Weights of a small sound classifier.
Model: log mel input, arch convnext, activation gelu, layers 6, width 384.
Data: trained on simulated sounds of rotating machines with and without faults, 39062 training examples.
Rows from block 3 of a small sound classifier, named by matrix and row number. Rows with one number belong to one neuron. Each number is 128 + 32 x the weight over its row's rms, rounded and kept within 0 to 255. All counts start at 0. Numbers have three digits each.
After each neuron's rows are labels from the 100 clips, of 14848, where the neuron reaches its highest value: "strongest on" is what is common among them. Only what is clearly more common there than usual is listed. The data: simulated sounds of rotating machines with and without faults. In brackets: how many of the 100.
# fc1: MLP up (model.blocks.3.mlp.fc1.weight, 768x384), inputs 128-255
# fc2: MLP down (model.blocks.3.mlp.fc2.weight, 384x768, transposed), outputs 128-255

fc1.565:128138144092121111197137121119129095151119137201135113103159084117115125122009118118168151134159174161137110154083113131116123145092124100091161121158157125171075123110111056152125119154138095151136095118147185196146157068164156138109154141138127106113118134151111089223169150149215149130177134121116108113132115135178217097119158130138111088123155139156121114129164094140083134123129
fc2.565:166079167142127173156138132101132165120117099108124157056126142142055148126127102130152165106116124099112150142146124156077115130092129160148126124101118133087118150100096172119175197101159105114091191117090138143185108105124142179151091110136117125129159132200088108143130153119213136145132141115090191144124172131129152109133142129130105124176113172143174148152137097158104190185103
strongest on: gearbox (100); speed: fast (87)

fc1.472:176089127132091130148100132140128117128160149199151127093139151155117107124162124147076139098166093132092145142130108121149138109136121121113063145134144147167074198117137073126114141143116119128153090126096107161164126195120094156107184166131042160145132114122128105130103118148071141096107090123119139102097118090127179080154130131096173110097168064107162154171111134131157233162065
fc2.472:103179119125161148082072139098113137151149150126201119169190115148122104102109099114157094126171161085110186142113103173054131120105146152124100093143143099149120105140124130060131109064078111159094083147153112111116167048078130129118143102144175115103149116108062105113129158077105120116118126085126144093165154159147111124141176115121103179172083157150134157096124102118068180088062
strongest on: reverberation (71); text has "room" (71); piston engine (54)

fc1.24:118146095109096133198098159141153120149066069133112167121200082169096155122126161173135087080166139141162086139110129152135136166136114060092066120129099135225087077062145081077133119139119149131145131127124161094120129120101126105104184160124142083147054129105118101200199113128112146089110153079116130139091169120188094118088144159172091196117116120183223085138142146092181159136122
fc2.24:106107143126137136120083139159105083135116118128125091114069087159138149104126114142143122157177150115117093135114089072127204083119173167149117135091112190161112183186148099149134120120144110094140112155130088172221152121159149126144117064093102129146105135093122175110151141156123139110145138103069158104135113134143057101107082130097136133090094106110131083201162095145138143162079
strongest on: state: faulty (91); speed: fast (68); rattle (54); conveyor (31)

fc1.399:164150169175134104152125183135061119207177128113091101150118145099127123175131179182117149154140148055128157130128096099165101107112186106124145144097163146141064113140124132143144125158097156097148045132117136129135085156107065100116109124131034177143134137128080144107071146161151175104116140122128129116163141147110106128125129138113102149141099082104144090178156094107097145170109
fc2.399:172106066114124095179147110123074157105146110123072169136124095146128154154149108116093104153139198114128142120139127103134082205116114145174165076104137164143132108174084188113165179081111103140153135111162106149065102107091118096146179175177146114134130097137134112131125099088118104125115108172148140068100068114078163111117182088111120047114178133119123123184073132102081135085138
strongest on: compressor (46)

fc1.61:143110094138127100146132177191113122125129140070110122033149113157137156153142066117079180111137140161140206133105107155065117097125107133068077119143109097109102122076120102075131154170151127145130173126129191131073120132201131136111185125084116095067074126081091129155085200155146137156144073134163118081163122051161112132137118137113157169124129173127163151120145137130062150167148
fc2.61:122121165044070181166131117101147140168159160120167171107126139126152159099136087140163099143199141147117203113115084169059144143115090070134068144162125128101113094114178098164158157135118090145111147144220227177209112135066128148104102103145086098089116111135146188144126092142162135166104121167136151123138161079116139158130121114163151150119095171111133205106101122158134114091092
strongest on: thin (high-pass) (61)

fc1.19:134088113163187185082111143077120099201159174177179161092158152099091155154062140242157110152105149131063093165117111110179140121167120111147134095125159119073116134138153115163107175135148101141143157154105103098114117160125108119138119174105121129128151127151123089159112129151138135154119126140116136135172159129144073149135130125151081103120125141171102158117161122154114088126120
fc2.19:127154073148113111132097125147141121158174159150164092114198116132115139174125213093104142117152103140185114135140136133165124132192150109135132117097188147160112120074128182165126064094115211147077128089128139147148117119126080130117176146138144136112171163146104176141077137120163113157168104117126079145145172173133155091075151088138067121129134135162100121066126158172183104121094
strongest on: electric motor (93); speed: slow (81)

fc1.699:108101131102135097115128071125106138180138139111138080140107162108134113168126088115103118149119114153095127083147185166072102102129166110124156151120152028123131111105155133119120122121144063137096129103101138213162091113197089109138097031058149086114139128130124094171087152117128115174099116133180165103188122093149147134106173185136098083198142094097090148066135110161091078136087
fc2.699:110143209140205119161170107093180108104072128100145167084101159119103159113179063180141130134085093126163164157153185103142163137111145117104105085115108158116107122164104093170087124157184118075154124120068206126188121145161093153132058120101167116149108139139148185161151080187154162135151084154100200089133149133169101133121099139128130122132221133115074179122149180133111158172154
strongest on: piston engine (83); speed: medium (65)

fc1.101:058134154118143108092122175140145126193135160111098112122109138160112126158126106109100150123147164138176182147171100119135158159105131142139168106146080132085145123124173106144119128119130140129089057076140127138217152212133051148155123088151069078129143132126207139105148187192143093126178182100133116137188069162128103084108099115122128089121115112129157167018095122126060119113128
fc2.101:069069141160143114169179149093114130137123140141089132154106131124127130174119077135103084150131171153131082098140111140105085144128154160133124157082096140131120144110130127091135159114077118118111192129176103145135120131163107133151076147141147110132108142129158119130130082173192128120124168081122153154110108067149110189182105160149109112106113148115076165155108035096083182096080
strongest on: electric motor (100); speed: medium (81)

fc1.72:093146137098150085101159140150153193182124133117157088042123124143205117117175140078103119143077121128195123129170134177143136115094086145168153208129099131130127104098090125121133131092057192157144118134121143155125082116156098128091078034166119178149088132076142098109077144147182100105128125153081151117095098123116141088112122096120131062131170129121148152114097132085123071164145
fc2.72:123154184150126118144150164146162088148117095141198147107151128090204102107107153159138109147111151226119092094151162133157121104137123086124115213091082160107171100164133134171104112163130096145127143189081078148152136151132128169069125142137088078128116099142207145059132112093128112137095085083219145113129119102116096114110085150142129119157165156183104154167083150173105140151102
strongest on: pump (35); muffled (low-pass) (29)

fc1.357:097119170110157102153134141132089132091130139162182148148124136079099144156119133170137120045119074086085145126143165137193085116094150100089101139075109131162131109139154119119138134120132137146118071145110122127130122116128092113084176166103117143121157071138116065160232081147124115186066167093164132095119176080102091093101131135130147168109192134132112124160113152114158148156146
fc2.357:068104110208188143136088185085087158119158117138146120117162129129140149148199100122156099044114111099131136142166156145085132150133119160109208129103137118106091136104094123082132100052158035084079162144120101124160152135149102109128128111133098121187111131123129101181107115121124079137122123168134161125140045124118159115178120175154120124114094113094109201116099119123100137120111
strongest on: turbine (48)

fc1.752:130115139080154150182137087130147133110122101128151142147130137131158065100082076125136093157135139132145148106142126153099134105190146124165155098091099056141076118114205117099101104127155100205100116157090136236125159058101151125136092101112160107066126129124168132161108097135116134118151102130114130105079136093115204144089142130084124094133075059071076140116163161108184170103098
fc2.752:103078139098167072162128129091168109112191124152073101105120124108128114112189152158148187112090095134165145093132132133146137120089126135107142117141112113107084046190085096110118116148137044101097110120118142151153125139094172137136120136094182153117172130176108088110174131122166170153193101153069177186161112140144109139110100138093185075085118121073134107128133116112116139171112
strongest on: speed: medium (94); text has "speed" (94); pump (92)

fc1.192:101220090131172124101132119154125119150155137099182116110165093151127147127106130128092069112133104138143140172076158122091133151187122142118090118128134145181154097126143138116165099145157147108106104160190126177154118154110106077129159096120169105129065134127147106109197130098092109099120124023145113080182082136130142124113193110152163078127151110128172160117167106118083107151156
fc2.192:157129095111116159134182112138137170125144078123123124130138096176132107127157146144048150086123121126171150080137137075138153103092136094086150107094100105139173146185096111127110146154136130166185185106109103048113106158169145118166089148100140140123159118156129111142190179133083138072104136067110128177170096143122119162166168137090133130159160101126111083143157144134151151153103
strongest on: speed: slow (99); electric motor (98)

fc1.234:104115132138200108147147162163148115151129080079100165098187143201105162204116137090125101136096131037095163145103087104139110128134113128089125187124153112141139106136107137146067099119086110156162131187156148150104108108162076132115163137112201095108018110183117127061120158125143134185144148102152086115136146128170116107155121138129110119177110136112116100073165127166102094194122
fc2.234:146127122148160103188123146100091187065133085080169105126188136173111147118124126123153121072136154162143149152105131100113094202141182141163157107126075152126090095166107153138100145081116080116128165130108146175139106164086109165144140198122109116154148075127087165155089116108122149114112080105114115060148150116088201082111115155167145099154147119170127193102067167090176134107094
strongest on: speed: slow (100); compressor (99)

fc1.78:101138140189122114141104178139109116163151147036127089196120123123128142171147171179132117098151100124102125150177136104061073141125187118124145111101136095086147068078159160119133126203082089139126065094121128184162086179154120090117099131081071149091137094112124144128092131130147148115129150097167127116142135117098100151099119167161137076104114104203128110157171103070093126182108
fc2.78:138084107110163091154123122090185154133157202090139151118160102116063141147148174131083143087142148092146107139131103137151142164076148112125167106110106150074132056191132165121101162122156134131086084131097109090171102156054126156114128136142178155165110132163113113167130151069154184118091084166107150137148172180134132115094136094150093087146116100146146125158156175156095137132168
strongest on: compressor (76); text has "speed" (76); speed: medium (73)

fc1.418:107163092162148172052119170107112136185112120188158131091164153116084089165078106138133099129135185156122111122148099139255141115072111123121087109137168119076131151110151083080095170154097147157139162132135178094130169115114133116106135154103135079135163095166079113131162128115126113141059170146143104141094146142104132160146118145115104064135086125177082133120154148139128143116112
fc2.418:114137098173129095130064144189091159173218145127144118087210128120061164140163126140115135128141127114136106078144125143103082139240188150139126126102123136129141106095124157095155083177098152091142140124084125196157153143123157111118153154135154129138133111071117139146139109139136134163194166156134136103149118102091167073103112079128127118082135112148138165108111120181146154175068
strongest on: turbine (39)

fc1.685:157134122069112150154128170135119130116082147125145154138099159136169114165173138092145138154110114130136162120037148148123165081093181206086131108064132080096093213140144088124107130157109130130156098146163120094109135173159167144077157134153089164125108147064191134114128109111169167106171151131162108123132124147109120134175110186061133131206102165100072141125131131162139186066127
fc2.685:092148160172105080146134105144089152128084083077136131108116127136070110058107150159149142177123115157185125156118103125126155050137146086150080166099096203157140144183171062168120103103132125110037088177119136130145095131167139104138139106073136102133168128094146158087109121143148178134112147155090050138128144102187085132127151100171117067108156143146086098104179070117139109133173
strongest on: speed: fast (67); pump (61)

fc1.255:104153083184137120132196132123119154160134172113110144105167178086127029157159147132175047131137127177164137144185111129169160127152194108157146127108099090143133150114141100101053159100105097132095116098125100132094126145119126092119067124107114128114138096112208116161139198141164087164122155122131116156133077143126095187149122134099126117137134114171146121146105140152148149102153
fc2.255:163214188119173158173132109081150098145100190145153169104151098105154137143136150126203097095133125154136170164122111097085146074143152155173096138121099130108064101114179134116154135103056130110123161112067123137201147143161133161107057129164185115155102161089116090143174106111124140117187080146144087125116158105148089145151083102167173128091105134116070097070158188129178116147151
strongest on: pump (41)

fc1.738:141139184146158091139134124103140114118142158173160112156136111096108118138081126181095055114121149114107137116126143080147143089176121159141128154088164143196093126112140096151137094124143143177132077102126108073136135143100149081116133136128081097152133164129164140103213090150127138149093120146136086139114118124088148087119157101113174151131119140137108216151120163128175204101122
fc2.738:090141127120148086119069166116104106139122139114149171090148093107085191151125117113145094083115105097129123158108036124152122149149066180146134094106085178135098090149136064086131112103155104109121157071082082145131091074172100124114110146135138089155063112147165131174101096106183099158095099230131194088112138119168113144082091131124054166118036105150095129195132147109126180084087
strongest on: reverberation (86); text has "room" (86); text has "reverberant" (86); piston engine (42)

fc1.43:083130096134128124151120140140103194124061119127185135155149094185109099119079101158104163086071111099169127135173145132123104112110142063136040147113183145168146116098098110116149149124102195116123131146142115126102134127126149100161149111122142117103058108080092115051119126149104135126128117094110146094095097109161168146107159136181138142135177161129147082181122113093119090150148
fc2.43:090050060139081073133151136063148128083229167105135138124138129115167135139123093076086105088180135090100112092106166154118095150094166158161173149077106138053133090136121133128167093136157139059087116152158153072133064138151096079137136149129139119132124134166112158149129076177186117112114071124143172136139130137078119178167099099084105148176086106172131144137163139120083158119116
strongest on: state: faulty (83); grinding (38); rattle (34); compressor (32)

fc1.476:147149117092129155155105169200166097176101109115111107033172150144127123129154093165152079079188131116122095177091123123105127158149094136093115178141085161168130186067079122091139111171125155094178195070096184158158111116123152156116179141107105083119045156087130107131171114118120160109101139108090157103103155189179071062112114158112128092105153086198174119124175165000121155112147
fc2.476:113132158130129168128116115095109122175147130137176123133165120122118092071067157114186204113149152146108121131101087083119134057091153110181145129104154121114139169209177099157148123122073108160111140144148078153160174159132121112120083095124101091099135090113107142110143155135136207053163125097117169129127161158163057142083150120159130164100135114102128057147159143147103140145126
strongest on: conveyor (60)

fc1.36:093117096171078099121133103179166148106083140130139109100114082172111144142161135158188079124119091135086099155108098127141126017076127129126057138128141122139103038143127148166096121120124122139100127108157170139123133137088131090143133136127168181122156101106144095135101108142187117123122128113164217147132114156136135152102124118129135144195091186075141100093126143119112146142102
fc2.36:092066070147119144108179132154155173138135125143085090170141135151071086168053098194066177157063083125144122123122109167109087183121127132132149156100085156152141090124088113083088088086118101155133106131077102106130121121193132129144099145094127096074184194157105132174138168205186113201149112136169099113149111132176154128082152152161085174201182130188080114156127109159154157154145
strongest on: state: faulty (89); speed: medium (61); rattle (38); grinding (38)

fc1.431:149147146141150132175085155121135128161136158107173136107163078146172137095101095123130110131097144073107108134166100105112106136126096138173164190104137105153098133019111083103133140091096194212123143143101164111128144092115094095100091183113060060160110080067137088145184200138175107137068190119137141090125197113123130069141140109143137087131142075176134136179124134176136185126153
fc2.431:127093139111137104153147138144125100097119131177151116062155114162154178124126057188138045082146158106097188132142118105126108106160132151147122096111120168118074158105142114173094127087098103093115106101169130191168129125153144141196121136156066108161100088113132134132047096167129131151137109145158110054076085142060137106094155113163144121095122123146138189152093120117100139120125
strongest on: pump (42); fan (33)

fc1.331:146123096203148126122070113120160116152138133065165158099129148120146094198099134127111051164114077098157148144180106157180134127145113087131140119164120104151133104062126136117092144134145102168094112131050101132138078113121063090136083120121176111121127107129198132133121128103131068160133137136120115120173144114155115137109089110171112161093077067176149161087128140143146105130125
fc2.331:116134127113126132132129155143153157213109130103147134129120129086083108141110109097109136166148112128133153165113094094104156138148153142141103176119101077100146110116115103112168070140118132138157152096029129204131127155089117136102115159163163147120161158139083129150183120131123095165120112167146082115147179136160151163110099107131130138108081143186158124042133119100175168137189
strongest on: gearbox (86)

fc1.670:136197149113161158142145096131204201121132103143095151097123159167100029146059023108093071130169133118152139122162143106175161097107191076146155160151101135172123119119179155093124102126190069162096152129101092189087118139145185121096120112103154123133156150113165123154095105176132110105173144126129108160072098154102149206106157124111125117146130090075109102103102142139146218069142
fc2.670:086150132134189099124137118054155057131150135150134107140072151121117153097105098062203191138171156135141112112157094080119089112068148216160133139108108163103080062102156123096105131125065118142122119142144113146154176116129144155085131139102158141136108139092108125162122086175139139106156078091104143171133104088116083152148092137112128122060085113126134125170132151077110151115082
strongest on: text has "speed" (70); speed: medium (61); gearbox (36); text has "thin" (29)

fc1.302:119206091074094156125155150114093105137101117087156151108120148108114115124134121180086094104199144144173131152124141093122119118111146090148079125068141168118165121121119151082136128154096109074151145084125150161139057150172130113081115162113063152176130099097126136126102165119142082165158151116106135135130117168091093149105084160135141080106136142190128092121167115102133124126121
fc2.302:150127147083156096134180150146129144132107116102152144102147115085156115130109119151139162113090158136102182085143098147109090120090087107091127118139090165131095085152178153037078156084131124092113133140084097106168093171072108176131061153074124124156125052206118139103109081101122126167105092173139100145111109122126119150105113138157092162167151146139137173177121162118112156179117
strongest on: piston engine (88)

fc1.556:156131138132175130155127135168108163135100138186129139116152080150132086138165148143105118113148129163145148095031103145101155148051163092103057095140122108071081189141126082124159140124173117153201094117187155097108135176149168132148171122138120124127115177107083087131123160166073134127137140133065129120065128099158104130207222119139102135130166138110144088125182133102131121146125
fc2.556:126100072121132088035100154142141126161116095143133131138109147099127066094100089110105127149205171120114173098140121163071155125102047182111131146107086090167182132134096129068140106145129119129129105162149175089117120125083120098115151115151147141135132111193116108075121177209185087123076129150110112130190104139110143136138116115093075117152107103137127108051195111075125115161095
strongest on: pump (41)

fc1.5:128156211114114160161125154146103131164105081112125050126142129102123153156103127162078125140177100172171102148080156121155080145130123135145144139090149138140049132129123087136133141072103179145164120106097133084184181118113172091050203111120125150086078144135145131142188153131155117151116181131118136128105094157082110035148170099115155149092134081169210108049138158141108148120136
fc2.5:119138191112174156121127170137092076111118116124135129032098128132142110070158112171188095089142045092163164165076101134123109125090119081165099143168138148067146168168122101130108159133128096084066181070157121112124163067147074106129085120085186137142126121134157097124094119122111158117157094148111121081192119088166109115163142153147152158160087114091140120144142116173144129097174
strongest on: bearing knock (39)

fc1.432:118118177189133151189134153111131141103105084126177078192113057123126145133090156106138106124119150145179137133030109102161096152112165147107078147122174143140172145146082142128167095098118088106177151109137144085125130133162169134106156152139136186126096129105185114091110104158125194105132142111111151111119151091137070140149176097122113203161120166095165121113141199159219118153106
fc2.432:110171124118204107097112140159146089142150122099164158114069169111099128103146076127151160150159102109134130122150122122084154143070145171084117094179071146137123111162083104095166129116163094080109116156086135132174112147124132132046094114079136091135112168125130112113140138143144095128118140179136115160197178153160147170149055090079141115122084142110125175135153134118111160198084
strongest on: pump (34)

fc1.402:120127124125087101138135118170207149098131136143118114098101106185155120127093124160151179082105137153182173129133109177120126114101129101171167115134108151125184096116167147131084137077156128107081154105089153186137100130141145125143058074093171133119104140113077141156069132147073124131087159121102111178158177128140113155103108118086146122124135047099148079085152146132066136112144
fc2.402:164153134146102118136118128138124104091141199147142153148092142146156141120104126134131143119144130101048182091093113155108100085160117163093100145124134166135129071113130114071126137127066111147122141081035134123157179093110080141129160121172142074126158137152099163125103091101138140140170110160140199125116130171105118158136061147118121171146054165127160118152130113096128153117053
strongest on: pump (39)

fc1.592:106139117100119082148124139189196116136082109076134155099142093197234168145154118129144132123121136164165096236130127133156097160166105147125097061102073100106138138110107093124092131106157117093166130117129180135108108160107169143161105189106100147079052122135198147182202162110132116141075142100106146090111172128139112095155117111128140142103124141159122086084171130111101112180143
fc2.592:135097128055179059193119115147140135073096141113102145101120130153127111139141190166198127117085104120179071148118085114150183148097124091130104203154116102098050138219140177165154155107146089121078130161104128148109107127130124080117086121113118096177130096053152126138147121113136181059138137104093135104130131131153155100048138110157093090129117128106132137158062176140148131132208
strongest on: state: faulty (89); speed: slow (77); bearing knock (66)

fc1.259:176152104162167047132111121166144134142137163181126140078128132184133132132121071187190125156123185137063166146117149117157119103128149118141176102101093150069121168114100028087130141083123139139122097081120132193156165138087124157140114096079053124115138088155098074156074111167169163141080137110200140089121083104128170131139135157091178097122162090100081172110084169128102160101105
fc2.259:081129127099165137123096146122099179129201107113111117116174113119143095145089151076138100116147128052095181116140111157073105111070155137115126111079158078211095123168144130108139113090115106084139185067119185106169164113207163093089090112162101122097125076149119169122150041119139134116112145087159125116098092113101108105139158133142124133114100181129122140147117080091108171116098
strongest on: speed: medium (98); text has "speed" (98); compressor (47); machine: gearbox (32)

fc1.759:115091100196120187127183134144090132122089147152077100152151094070082098112078108142111155126164116096081134110132117153136163135081197108106129109131174118072137115166137120115073089136105064188136133117090120117128127190136088122057084148121084140101130106132136114129078122116182173122141104116165126141186128151108154107153129219148121067117111098143110153099146193138126167128102
fc2.759:097097113107132184126188184137110122121124076151120074209104162129135163131136145163096090143099139171107138080138111069140092134108158173111185109154111169116123177144102097178110076130152115188199109122145183141104149116194113124106176163144127146102112144233130151064131171114037127127179133090184141152101102186088100160116157131135135127160139117122152107150138115066110193132133
strongest on: electric motor (76); speed: slow (73)

fc1.246:120142174114197141139110106180190184108063081138180118152148107117148147140149186147126158107130219103144213169094165131185094128143156168075101125100112151146124146146164135138160102149152126121153096116152136091073151171165149123089173154140104147114134144116138091109168093123110217107180174099150149090106167128123098109161180114126155171084136146172179154113197135083151115157125
fc2.246:101178091128134162134092191152142132170141112153111167087163141129094188141147117138106125138132214101127065160111129181091090137122157136134157145121107096220126144174079177114174156157078112146210185129074118160137096171126115082114119156131106147098104102176073134109139119132150087116153171115148160113117129121142141116121066103149143131092102122093139149157108193143085038127144
strongest on: pump (37)

fc1.364:143126148115149097142137162152157093131102105112181070146117120219157130132109122127085106141090157073081149136149121079141125056166139152210163109116148095175129128122102153107148137097133182126133181078101139097139074094129107071157068137109163088156125118106125140109145114153079097105150149169084111120112144191192119145100138141115133142159115161109178165099118218156156131098107
fc2.364:099081175119131149170173163127129047066158136108089165156118146175119134169137117155124106091154152134098118128148144135149064126019020127155138154072133156067124096135161165149137134099134089122140160128108154095113128078117095133178112140118130105175109114129142161181095148127152088082128084102141175082103119120136090149179155141159081122127136125131094184162073167120110127087090
strongest on: speed: fast (79); piston engine (68)

fc1.412:111138101148170094076183105106123218154107111120115177144139139168167102225175170094121146130116141045134209119114130121126100066147174102134149160144150140164186126139092126138128131107115139100079158141150079101068140145115102122170126050094126151174067089094121154153124116106183160097138167109164091151145130124110140101100176101139142135188129170085124090168116077127121096203124
fc2.412:161143082139094121116094172169168177120138202114154159121178132153127120174090106099092136072176165111163101119113165123132112126145154092113088132121184134090174077157091162149141120130137163102108117132118091083200141127152141093116104112095155118076126137090152151124122135174117123164104121154145133176122175106114137106152133117117106096151129189184132169149104169125128155105149
strongest on: compressor (34); gearbox (29)

fc1.494:132141118135178146126117150155160114134109116082137188121154132180114156130144137159135125065140103134143163181161132127137072117113110054062138060089114152149154109137181151113147129126166147081133100127123111123158090166116125123165133143030109126111094101145122080072147108140093136175070076128137183135110178036116130161134125114210086166137179074126157159122151119111150148113120
fc2.494:174110073165159124147171106102131181108145131140152131135172166161154121185106101082108127097139133052088124068153150172117082159111091176142160127034164095166104100091098185107135125100103158164139160087096155145093082107151066119116161203155139091122154110197101140161121120071156109146078103115143101130101156111105150149151141117152114170181110140141084154108061213134141140103104
strongest on: speed: slow (88); piston engine (69)

fc1.226:103113107109156141097128131115132144195062089089115146069121133220172171146150116165145106091110125149127165145095098152179164145108097144131104139143109155077140155096113140151045110119124121090167136092121088140128111129108153153122114128134134073158104062136114109191126174223152080150122150116164140127208087159151093150105114135154143065094148106122121141105095140129025094153106
fc2.226:083156140119212158148123164137138091099157142158155140189118074184153137160134246145135119112141121119125125136140106102131103140130151190101109105156115144147073116138109094104130156079186157106037148146133087079084136107087084173118176123142131144179119164114112055149115040161095101167110112124133117215135153104130148146177170139143088145104122127053156121118143101080121116094142
strongest on: electric motor (99); speed: medium (89)

fc1.696:099119110201136109146150151160115160154116145157158138172149093149145119158118124189157163053142128159165161220155135130121113081085160068149143137124185124133152104112108135126150144113182120135140108086128159139108143117137145076156095117104087140134162095110137068091076144161163161118099126119152156171134114112190145096182198176121132108167087152130141142087145147085146129183065
fc2.696:096104173118119083090145144147159097160112121107096099138079123139072081106069152188101103164107050106167136118108097102110141104173106111082096080123121150140117152119113061146083097161202138129121090158164103068100133151118190128146116082073181171098175180110133147212207140174120108144130161120091137163163118171108108121161165142097160110116115142105128135088168154125157138172181
strongest on: speed: slow (72); conveyor (43); piston engine (41)

fc1.31:124154166173178132184096173161147139144082141163142133162147096145159181134123134219114139113090197076104138127128090105110114141118128154109126128115148087130113122129128142124094107136089113169161055172148194089085106115111143114097063169074111111086074113135144139114158123147096120144070126138110148142125104140115082077150122144149120219135059109091102149173105195149152139155113
fc2.31:145098105133188167113160100107137079151075119133127184088124132052171123138141144115110117139079192153098111162162143086123116154088086149102109096029111181138131142175123152125115179164093133089108163156100121039146087154136167169098097154070105133150110097145105082154162077111141115128136114139158113120132112075068083183193106167120093066123172141082133106153182156107157135147180
strongest on: piston engine (96); speed: slow (91)

fc1.56:113113150175178129077161102123133140147043133103147084100113081117192145142126136081146164110140145116090222130155157130116106067121131191147168156142110102175162100130166126128110125083154158129060132105122131120095134141134126125137078098106151082132133084099114142097071102128172223129121139152154111146159132081110137177141137135149111133142086093099113117050132128014143147085126
fc2.56:147147171115107144113144155170105107135133130139159089058166142142132136139164024130143120123169074175153147151198150181146133143186155031122094118146164141170152111101142136089129163174105186165172220093117045110107163132152107137136114073116103135100052140074135163126100137130114090125097134065099143146140104063131070106136144178117137118152143123174137141139104132137125150101114
strongest on: compressor (33); piston engine (30)

fc1.17:115120123137149173098136132120129143117060121114134185114142144102093082127160074107096062080144131125185120109144159159119092112120159129115092134100143088123132154115143106061079115179149174145069135127120146135107130108198197158092139133072173099123091152117122126121167129153180157124109073114140140116143234112103145169110142145155115134144139123173143150128220130136145116173126
fc2.17:107156116085064135099175204134174134161128126115094146101068142210098124118116125112062128149183087159128115106127131115114145070146086128085083132179098157124195129079080041160120107182179129087150170159127221057159162100082181074128124118166209179096126158134127161140158146172155148119118114123118186158203127113103126156180091117057086152148118125126125090161200120107194128122108
strongest on: conveyor (77)

fc1.184:131131069123163119071096150174137160120073085164111145073138064197135131096136080101139090086133109147143203187147149146202129149105076121059093119120149130125156113067133133137018116113114144145160124064069129114086136129154143133123122157118140067089047136173099155156131170096112093185118079125179177069172148129139189112125085142075124140100125124141142206115162113132091140146121
fc2.184:186095160066148122129149126173137106130140182163148122124161123145137074075084149126121181110062125180098156123136145169118131129149098118141101162181213090197100089116131122092149162093107096161163144102116130143082142145101070078103126101142129125102128108118128155091113067069148164138125148051140116135118136140086136091148154111183129149143137181112147135106101108122116133109132
strongest on: compressor (78); speed: slow (72)

fc1.506:110153108116133109148110123116156203113140124113145081095121129186097150162133159166076076121110174117092147167137132171172146115107098094135116131124136148130152097066151123155068138147161081119123088104133128186172163178134071094142154090102139164109101137104175078155084138144185080216108142137145160167195118152131123160127097113162105144174159153113110143110218090126129114169130
fc2.506:091133158127069143151109097135143128166098119109115134075120140178118101108168136056175154154112030109131151157123084087138182101164143104113108153108185140135153122088147082154138147206067175115112156041087157105121111143138061101110124165131146112059098156142089103111194098070094122116108103094139114160167150112204097098108098144119128196060137126134162095105139116108198133127110
strongest on: gearbox (80)

fc1.437:119156074097101065114108093122081180128065108099161137133107118174150154160150152108171132111123147101115089122116081125123079022128137131114010143160145115089137099172153140136137106140156175095086150155185184069126081115170152112152217092124198157104121161098136091080132112142099186125128102129136145106132123073132104155173138125116136145210102183079202057137150114133133080171121
fc2.437:138167116119147086115123135169136151159171126135115130176142098179130109171129087128118149151093082139112106143072125152070132104158139108113108115103116074176143110065129116123193090113123130101097103159105126134192130106163135124106090072127153124105134177191082175117148112174131128138106154122120140183140165129151125110120141097196118136133129221148118156081170048097113151194079
strongest on: state: faulty (87); rattle (60); grinding (37); gearbox (30)

fc1.680:125152110123174175165150142111085131150127061152143144072140097149157107163090081208100128134145143154176169097152165158119101112118128109049124137081082090101129103098162092116039150161100100173103119099109115150121146131195089160110178065131148040057139108103130097174148115132183149126147093130132168062139153121131222130117125166150102096179097112075136118127110112125120108123097
fc2.680:080167170092144123095151179034142094125095109089155062131125128127119121099125155162115123169094117137140126156164155147173133064055165099159168164135094171120158074204131113137074158155104093178117100157098117143121139120136177158139130179150140127127117085105114139096150151133129162108141088064120228126109106127102066149094084126128128159155124094122097114167107148069158145148129
strongest on: compressor (80)

fc1.343:144088118150137130141091103136111132134133107123150065131190136130134109132099149135105146107131097155161097102181208135136116161182120118078169134097149075169116138116073131155172133134203103098087156086140133115103106162111216111182117115154120134128140133113107099109172100114119118157110094126092126089099130108151134127121197138114122150127134102154168132146146096110116168123100
fc2.343:107093107151179146171147132141139146095069125132107150183146170079123106086097136104145023108101148168102094072109117093141173179164122241098115119110087163092110151172109137157097150146152057112148127186133109132094129139078152127091094119167136141133120126146173143146175156174119084119120170169099089065095149152123153174112116118143150135149144094150111124053128096111116112143181
strongest on: speed: medium (73); piston engine (68)